Weights of a small waveform autoencoder: decoder norm batchnorm.
Rows from block 10 of the encoder of a small waveform autoencoder, named by matrix and row number. Rows with one number belong to one channel. Each number is 128 + 32 x the weight over its row's rms, rounded and kept within 0 to 255. All counts start at 0. After the name is the row's rms in percent of the matrix's.
After each channel's rows are labels from the 100 clips, of 14976, where the channel reaches its highest value: "top examples" is what is common among them. Only what is clearly more common there than usual is listed. The data: chords played on synthesised instruments.
# convs0: first width-5 conv (encoder.blocks.10.convs.0.weight, 144x144x5, each kernel summed), inputs 0-71
# convs1: second width-5 conv (encoder.blocks.10.convs.1.weight, 144x144x5, transposed, each kernel summed), outputs 0-71

convs0.84 089 [ 90 105 136 171 114  96 147 102 102 120 145 111 106 139 154 110 163 124 127 160 167  91 142 125  87 156 166 111 145 138 140  95 145 132 123 178 126 125 182  95 149  68 124 154 153 233 148 113 142  71 127 138 197 100 123 140  80 175 135 135 130 180 133   5 121  54 150 102 124 113 110  71]
convs1.84 084 [114 129 115 142  98 105  64 189 110  91 151 139 166 106 117 116 104 121 146 159  89  91 132 155 106 149 120  90 124 133 162  92 146 119 121 126 141  92 154 160 152  96 164  53 145 116 125 143 169 145 114 152 154 151 161  78 125 156 115  70  95 135 100 125 115 136  94  82 184 114 186  28]
top examples: clipping; text has "clipped"

convs0.141 104 [109  96  76  80 119 124 177 152 147  99 114  83 132 178 110 173 156  74 130  99 152 105 138 147 103 134 129 141  88 130  79 129 181 100 132 165  73 108 121 113 124 142 144 190 135 119  89  89  89 100 134 120 130  94 141 103 135  98  67 124 116 103 110  59 142  77 118  92  69  95 136  88]
convs1.141 081 [118 149 166 153 158 101 100  95 168 138 141 124 128 160  96 123 111 174 105 117 163 137 100 128 139 140 149 150 189 180 115 128 136 133 183  88 189  88 153  92 107 152 105 138 122 149 136  89 155  81 178 129 163 112 164 154 128 175 168 148 147 154 133 168  90 158 149 159  60 132 158 121]
top examples: pink noise; rumble

convs0.48 105 [104 103  96 100 111 125 169 107 137  79 113  94 108 179 106 153 113  76 138 115 159 126 122 147  83 132 129 155 101 116  75  92 153 132 117 160  97  99 130 117 120 143 122 174 114 114 101  76  99 121 121 142 113  94 138 114 130 112  54 119 133 104 106  64 145  94 115  83  99  68 115  88]
convs1.48 082 [115 145 174 168 104  52  84 105 163 118 148 131 104 154  92 121 126 168 104 117 158 157  89 124  99 128 130 171 190 182 112 127 140 139 163  71 184 114 131  78  96 139 106 133 140 140 112  93 120  62 196 132 165 101 153 156 129 169 164 107 127 134 134 155 103 125 150 126  29 118 141 100]
top examples: harpsichord-like; thin (high-pass)

convs0.14 105 [ 92  76 107 127  65  85 220 116 129 104 135 132 109 142 147 130 114 122 128 150 196 123 127 131  80 160 151 102 133 153 121  82 142 110 161 158 144 101 122 145 151 112 110 132 135 177 165 182 171 109 139  93 159  84 143 119 112 167 141 129  65 198 148  60 121  83 162 117 124  91 129 116]
convs1.14 111 [115 119 136  97 115  92 108 136 112  74 106 111 168 130 118 129 104  90 112 143 102 126 115 114 105 159 187  70 144 168 167  73 197  80 158 111 139  72 137 154  98 138 153  46 141 107 123 134 160 138 174 137 156 135 135 146 128 126  88  84 112 151 110 110 131 138 167  60 141 168 126  98]
top examples: quiet level; block

convs0.102 103 [134 125  97 141 121  71  98 119  98  94 131 112 149 115 126  90 127  63 121 147  59 128  70 141  95  92 105 111  77 109  78  81 135 105 120  85 123 116 130 119 133 100 132  55 142 101 104 114 141 111  88  90 125  91 136 103  64 121  96 117 138 127 116 111 116 125 104  72 109  55 137 105]
convs1.102 064 [151 139 118 108 118 161  99 194  84  83 132 127 164  91 131 106  89 112 137 174 152 183 104 118 110 156 148 157 118 101  99 134 103  79  64  59  99 157 138 148 144 208 141 144 179  76 118 156 136 195  94 149 116 150 104 132 184 103 145 118 181  99 127 116 131 148  74 115 160 121 144 126]
top examples: quiet level; harpsichord-like

convs0.88 086 [136 102 118 140  96 123 110 137 120 129 131  99 169 179  46 168 103  70 139 135 116 135 121 147 113 127 114 165  98  93 113 104 120  83 154 145 106 154  98 141  78 194 136 141 144 107 147 134  97  73 147 118 119  96 163 137  97  94  83 129 123 131 124 166 138 112  90 128  95  82 143 129]
convs1.88 072 [161 146 120 114 152 127  81  92 107  86 155 111 110 156  92  68  99 109  74 160 109 182 106 152 128 149 101 136 120 132  94 152 108 150  65 123 107  83 131 127  90 110 130 147 141 134 115 134 178  97  75 126 140  81 151 155 120 117 146  74  95 145 102 140 127 127 118  77  96 119 176  98]
top examples: clipping; text has "clipped"

convs0.139 098 [173 162 100 143 104  48 110  87  97  91 151 125 138 109  86 108 105 117 103 111 103 159  95 135 123  78 118  99 142 113 111  86  97 115  91 110 111 104 115  89 119 144 142  60 110 112 115  75 115  79  78 100 115  80 131 122  63 122 128 111 152  79 146 165 113 135 113  96  63  68 113  94]
convs1.139 071 [151 133  73  83 129 235  88 141  96 157 122 147 175 107 117 140 211 117 115 189  94 138  76 110 145 131 126 122 103 141  75 154  71 143 109  58 123 167  72 148 154  74 108 133 168 120 143 118 143 214 112 135  94 125 147 125 171 124 135 143 116 160 143  85 128 133  93 184 179  94 125 178]
top examples: the note B; quiet level

convs0.70 088 [138 137 141 119 140 116 119  79 113 127 165 111  92 165 128 107  85  52 153 132 105 116 142 139  94  97 133 174  97 129 142  62 144 129  80  96 101 141 106  85 117  97 127 110 146  91  89  77 135  83  96 141 130  90 139 134 102  85  96 158 142  96  82  86 100 104 137  61 102 113 170  62]
convs1.70 060 [131 133 115 136 134 212  84 106 118 149 106 137  92 122 120 131 126 127  97 177 143 122 120 129 173 164 103 144 148 141  45 125 110 169 141  57 156 130  95 161 122 134 117 126 175 131 141 149 148  53 129 159 169  98 192 105 125 116 132 100 169 158 124 123 125 162  95 193 123  70 135 177]
top examples: harpsichord-like; thin (high-pass)

convs0.87 090 [ 81 130 140 124 131 129 111 132 111 122 185 110  67  74 201 114  98 126 158 137 121 169 134 140  81 141 119 130 124 139 108 125 199 122  62 119 148 109 157 148  81  39 118 110 131 162 127  59 186 145 131 122 186 137 128 107 108 128 124 169 140 142 129  95 121 111 141 116 152 124 151  53]
convs1.87 063 [167 125  87 108 190 168 133 149  90  93  44 158 169  66 103 161 166  99  87 160 107 117 126 138 177 158 143 104  79 100 146 132  79 164 129 134  97 163 120 178 137 117 155 150 135 116 116 160 101  90  98  73  74 170 121 126 123 121 109 116 143 141 116 104 120 147 113 174 105 150  13 148]
top examples: text has "thin"; clipping; text has "clipped"; harpsichord-like

convs0.4 079 [122 145 104 143 149 118 192  91  72  92 140 109 100 160 139  70 101 116 148 147 142 119 135 129 148 126 174 161 138 154 124 100 197 130  71 176 145 119 128 115 126  82 123 141 118 139 186  77 117 183  83 135 152 129 115 110  73 145 123 141  89 153  93  46 117  61 121  74 104 115 141 145]
convs1.4 074 [123 106 150 100 171  35  98 130 139  75 120 120 129 150  93 112 153 166 122 134 142 137  53 152 127  78  79 122 154 152  44 112 120 117 156 150 208 138 135 108 111  85 115 133 144 137  98  97  55  61 160 120 156 165 152  95 117 142 158 117 170 148 112 112 125 118 136  96  77 123 168 125]
top examples: the note G; clipping; text has "clipped"; root: G

convs0.13 102 [126 120 153 136 130  66 125  74  69 124 185 121  99 135 123  90 147 119 141 148  91 101  97 114  70  79 133 146 108 131 158 102  91 131  62 112 131 169 114  93 146  37 123  86 142 114  85  81 167 109 110 136 128 119 100 151  90 150 110 133 122 112 135  86 110 125 154  85 131 111 178  56]
convs1.13 071 [129 159 144 138 127 218  77 149 118 121 112 127 154 112 114 108 113  79  83 130 145 159 156 168 145 153  91 130 130  58  91 120 120  66  49 128  82 138 169 142 156 182 153 115 104 103 179 110  76 146 103 118 106 140 115 119 139  87 172  91 134  76 147 145 151 151  96 120  95 138 127  82]
top examples: thin (high-pass); harpsichord-like

convs0.125 100 [153 100 106 147 128  62  95  79  78  77 122  91 143  88 105 113  91 100 105 130 124 131  74 120 149  93 150 135  98  84  90  47 139 104  78 114 136 122 127 118 127 119 125  65 140 114 141  90 113  87  74 104 124  65 127  95  70 131 136 102 136  80 130 123 105 160 113  71  87  60 137 140]
convs1.125 057 [155 141 104 108 120 175  99 135 121 149 149 130 101 138 107 121 176  68 105 189 113 169  73 101 153 183 105  91 102 111 105 146 115 128  85  58  61 130  95 151 141 122 131 104 197 116  78 161 151  69 129 164 120 145 133 109 130  95 144  92 165 139 129 137 123 140 115 147  96 120 133 172]
top examples: rumble; marimba-like

convs0.79 095 [117 108 127 114  97 106 167 144 135 130 158 104 156 167 115 162 167  66 151 137 152 147 146 129  85 128 115 161 102 117 129  92 166 137 121 110 132 166 130 147 118 136 118 166 137  96 109 135  98 151 144 129 121  98 119 128 131 117 101 147 133  71 132  96  99 121  91 101 123  59 152  70]
convs1.79 068 [105 155 144 177 146 162  43 106 143 128 105 114 110 159  94 114 110 127  90 135 142 155 102 132 126 168 102 154 172 165  59 137 141 131 121  84 162 115 157 142 126 122 119 113 147 155 136 115 147  52 127 111 162 120 132  69 146 155 159  94 132 163 142 134 110 125 119 155  66 130 161 129]
top examples: clipping; text has "clipped"

convs0.41 094 [158  90 148  73 129 153 103 129 112 119 149 103 118 140 112  98 179 161 124 146 138 165 156 116 107 178  97 134 115 100  88 186 146 132 103 138 137 143 156 144 127 106 115 131 130 102 118 112  99 206 154 119  97 165 112 101 172  76 119 165 112  93 130 135 146 134 107 220 212 138 155 143]
convs1.41 084 [158  75  99 143 126 117 158  67 119 113 184  90 169 145 139 145 102 107 153  92  94 183 181 159 135 102 153 136  98 107 138  97  84 144 125 148 167 177  83 164  80 106 142 152 158 169 133 166 125 121 158  87  70 123  79 146 147 146 102 161 164 149 109 167  91 173 150 154 118  96 148 160]
top examples: mains hum; electric piano-like

convs0.131 092 [138 128  49 117 120 104 205 117 162 113 119  68 118 154 163 157  89 106 159 116 165 123 190 130 177 158 151 148 102 104  99 104 194  92 133 155  95  63 101 137 119 155 146 136 117 168 142 110 102  96 143 142 125  99 112 107  87  86  96 142 165 162 102 121 164 119 144 102  98 108 125 151]
convs1.131 072 [167 130 136  92 175 139  95 116 139 130 113 117 175 107 123 100  64 151 151 118 152 112 128 112 132 126 129 169 130 161 115 129  86 139 177  42 156 100 145 117  82 194 119 120 106 122  99  98 163  97 147 111 143 131 140 125 118 146 139 168 150 138 144 155  96 161 149 169 120 137 186 136]
top examples: white noise

convs0.50 094 [ 89 141 164 172  68  98  71 119 101 118 196 122 103 116 125 145  69 110 146 153 167 191 112 152  79 143 149 143 153 123 148  62 113  89  51  90 138 132 173 151  80 136 113  45 145 108 105 146 122 105 143 133 123 116 121 145 111 170 144 111 137  77 167 127  96 135 187 111 124 105 175  69]
convs1.50 067 [137 144 150 153 119 112 116 134 110  96 142 134 121 104  90 130 118 129 148 154 152 160  91 117  87 224 112 137 145 150 131  85  88 112  87  85 108 147 153 198 123 144 122 126 123  80 105 152 108  88 120 130  69 111  78 118 125 161 118 120 117  98 101  80 149 139 155 144  92 113 110  93]
top examples: clipping; text has "clipped"

convs0.124 106 [152 152 136 123 111 190  86 141 138 138 100 161 147 137 103 105 188 133 132 124 130 116 145 134 112 154  78 122 115 121 113 214  90 159 135 165 105 121 153 121 135 123 134 137 128 125 136 115 112 197 117 122 125 137 127 107 166  88  94 123 105 160 104 141 160 134  70 255 219 136 120 162]
convs1.124 118 [176  74 101 151 115 137 115 124 124 122 151 107 166 128 136 175 146  98 159  89  96 158 189 186 105  87 136 163 102 153 165 111  79 193 111 100 147 136  86 150  85  90 167 160 116 178 122 178 151 140 146  86  96 162 119 156 168 149  96 142 151 153  90 191  84 169 169  98 108 110 127 149]
top examples: mains hum; electric piano-like

convs0.26 084 [ 91 119 112 187 154  92 118  96 107  64 167 108 112 120 136  82 120 121 138 148 134 135  97 127  72 106 150 126 165 132 142  93 151  88  59  99 149  85 194  97 129  52 134  60 140 143 139  89 155 104 110 111 139 151 117 114 110 187 111 124 129  99 121  60 118 110 198 106 126 141 117  76]
convs1.26 067 [119 110 130 140 126 212 105 181 110 127 115 167 130 114 132  95 123 138 151 163  90  99  90 145 119 106  72 104 146 190 134 118 110 128  96 192 128 154 127 164 137 102 132 112 133 112 180 116 129 221 140  76 132 203 134 157 132 146 122 121 137 120 120 102 114 110 143 142 106 173  77 150]
top examples: horn-like

convs0.110 103 [124  90  73 123 113 126 143  67 102  98 128 122  66 163 139 103  91  72 163 125 103  92 101 148  92 110 119 147 109 148 107  82 128 145  91  81 125 118 145 101 113  69 124 110 121 115 124 108 144 130 120 144 144 123 118 107  79 139  55 124 100 129  93  64 112  67 135  99 123  75 126  95]
convs1.110 072 [117 134 150 172 124 130  84 103 147 155 183 124  93 158 103 156 172 147 121  96 147 156 154 138 156 107 112 197 196 141 113 131 146 120 122 101 155 174 142  95 139 131 141 143 115 116 138  66 113 118 172 127 151 131 157 182 119 124 147 116 158 115 112 141 144 110 168 126  67 143 152 141]
top examples: harpsichord-like; thin (high-pass)

convs0.137 113 [ 84  98  70  92 111 106 142 126 115  92 119  90  87 138 133 124 112  76 152 116 153 111 136 139  96 112 112 145 114 114  69  99 157 101 117 110 106  99 118 137 113  90 109 118 119 108 109  60 116 134 134 125 135 108 111  88 132 115  82 120 108 133 118  53 113 100 120 101 128  76 115  79]
convs1.137 085 [124 147 177 178 131 105  74 123 151 128 131 138 100 173  83 106 102 169 124  97 172 170 106 155 108 140 128 144 206 167 123 124 147 127 175  89 178 117 163  56 105 187 112 145 125 131  96  87 120  82 179 121 168 130 144 145 128 158 152 113 145 124 156 145  99 152 145 140  55 154 124 121]
top examples: pink noise; rumble

convs0.121 103 [143 120 114 123 130 108 147  95  99 135 147  98 108 153 108 124 105  60 133 136  92 133 109 144 109  97 116 153  88  96 103  54 125 148 114 134 105 147 111 122 149 108 113  97 143 139 117 113 103 108 104 131 122  59 132 107  21 112  87 144 128 104 104 114 110 155 107  57 110  12 167 101]
convs1.121 060 [141 127 126 124 139 207  88 142 117 114 132 103  80 118  91 116 107  99  39 136 152 176  55 160 145 143 103 211 151 123  91 155 134 116 100  55 106 126 131 170 128 167 164 160 128 122 112 127 148  83 120 175 144 153 126  80 167  75 158  82 165 112 144 155 126 115  99 125 147  99 133 165]
top examples: string section-like; saw pad

convs0.80 099 [104 136  91 116  79 150 180 110 152  87 145 123  91 175 139 148 149  72 154  86 125  87 120 148  71 136 121 137  94 137 102 100 131 149 102 105  75 133 130 111 138  78 121 137 119 118 102  63 133 108 130 129 122 119 134 129 121 118  83 133  94 131  93  79 135 101 131  83 144  63 153  57]
convs1.80 076 [119 155 164 164 157 119  50  80 169 142 171 142 118 143 102 135 137 165 102 122 149 167 117 138 128  98 121 178 185 167 139 111 126 139 151 108 178 142 150  96 127 159  97 144 123 136 111  98 117  73 175 159 172 116 148 175 159 163 167 114 165 137 131 168 108 154 181 180  18 152 147 109]
top examples: harpsichord-like; thin (high-pass)

convs0.62 101 [111 131  65 104 116 111 177 120 131 111 131  90 164 167 110 150 157  57 147 121 135 152 129 149  89  99 116 138  85 104  75 120 170 126 129 154  94 143 128 115 135 125 137 160 127 120 101  58 101 118 144 123 135 107 143 120 126 106 100 119 119 103 117  91 131 109  92  81  88  72 123 106]
convs1.62 081 [110 161 171 169 117  78  85  97 153 120 121 135 109 179  82 127 123 190 107 132 153 153  79 135  97 144 117 139 186 184  94 127 126 143 128  71 180  98 147  76 128 135 110 116 137 134 105  97 128  81 147 115 156 115 157 129 114 165 159  95 142 147 140 134 102 137 150 148  38 109 141 108]
top examples: muffled (low-pass); pink noise

convs0.126 099 [ 92 124 127 128  97  93 130  58 100  97 163 126  75 138 156  65  88 124 152 127  85 132  94 128  47 115 116 133 156 150 128  87 120 103  65  89 150 123 175 151 142  48 121  91 107 107  96 121 148 125 105 142 138 127 116 102  84 169 117 122  82 102 116  74 126  91 158 110 125 113 129  43]
convs1.126 098 [135 136 170 172 181 200  84 122 145 149 139 121  98 129 104 163 162 150 149  93 159 163 152 178 120 126 116 166 162 136 171 122 140 116 133 175 154 186 162 137 123 165 117 137  76  98 158  97 113 192 167  99 116 154 102 228 154 133 158 145 137  83 133 136 128 123 170 145  70 134 122 139]
top examples: thin (high-pass); string section-like

convs0.27 117 [ 79 117 113 142  77 108 107 109 118  82 110 132  36  99 132 127  75 134 123 131 150 130 139 115  48 155 133 113 160 153 138  86  96  89  71  86 166  72 187 105  79  55  97  95  97  94 110  99 120 138 131 132 100 162  98 135 136 167 147 123 107  86 125  93 112 114 165 142 128 138  98  22]
convs1.27 093 [ 99 109 148 181 121 157 149 144 163 135 124  85 127 132 175 150 155 130 176 116 137 156 177 175 136 181 119 154 179 137 105 106 157 103 166 166 166 167 163 164 198 122 151 108 128 139 193 157 163  84 207 162 174 187 138 156 145 150 114 156 143 131 124 101 147 123 159  98 151 116 101 153]
top examples: horn-like

convs0.29 085 [128 116 122 177  52  95 123 121 114 106 155 150 139 117 171 132 130 109 127 152 130  82 140 134  78 114 123 132 130 163 155  76 119 153 133 130 150 122 175  78 123 101 117 153 122 214 132 122 177  91  66 150 169  66 129 138 116 185 125 126  78 205  90  78 121  71 143  61 135  84 124  90]
convs1.29 066 [107 138 111 149 122 149  15 103 100 134 104 157 156 119 144 124 138 141 157 160 128 115 152 162  82 104 109 130 154 104 130 127 101 155  82  99 124 121 126 203 139 107 146 122 152 131 108 156 135 134  96 156 122 128 155  68 113 164 146  94 147 101 103 129 153 156 104 129 225  87 195  78]
top examples: clipping; text has "clipped"

convs0.1 096 [110 133 149 126 138 101 141  94  62 128 165 145  63 134 137  51 120 140 149 161 126  98 113 110  66 130 116 134 162 158 154 107 109 152  45  86 148 141 164 128 117  36  95  90 142  82  93  97 167 183 118 152 119 165 101 138 139 153 122 145  94 124  88  67  96  92 156 122 174 157 146  37]
convs1.1 085 [118 130 154 167 150 233 100 179 170 118 118 120 109 109 116 118 134 134  93 125 155 172 133 158 164 166 114 142 169 110  85 126 127 118 114 192 158 207 148 151 167 123 138 113 123 128 213 125  92 133 138 118 130 166 128 137 145 151 158 138 151 114 122  77 131 106 141 180  96 145 121 164]
top examples: electric piano-like; mains hum

convs0.111 085 [ 83 116 117 156 124 136 124 120 109  95 123 139  55 141  95 117  33 114 119 150 190 169 134 134  89 177 162 139 156 149 153  84 107 124  79 133 142  89 176  93  56  54 109 116 113  96 112  99 103 140 115 132 110 155 115 118  95 173 154 146 111  70 105  80 111  60 166 124 142 108 101  66]
convs1.111 060 [121  94 121 140 110 238 136 136 162 157 107 128 121 131 143 129 155 147 136 182 102 100  93 157 150 180 110 134 158 166  55 158 141 134 131 168 140 181 100 148 126  39 130 132 176 161 175 167 145  98 157 152 163 153 151 121 115 149 144 132 146 174  81  89 163 102 136 166  77 119 120 171]
top examples: horn-like; clipping; text has "clipped"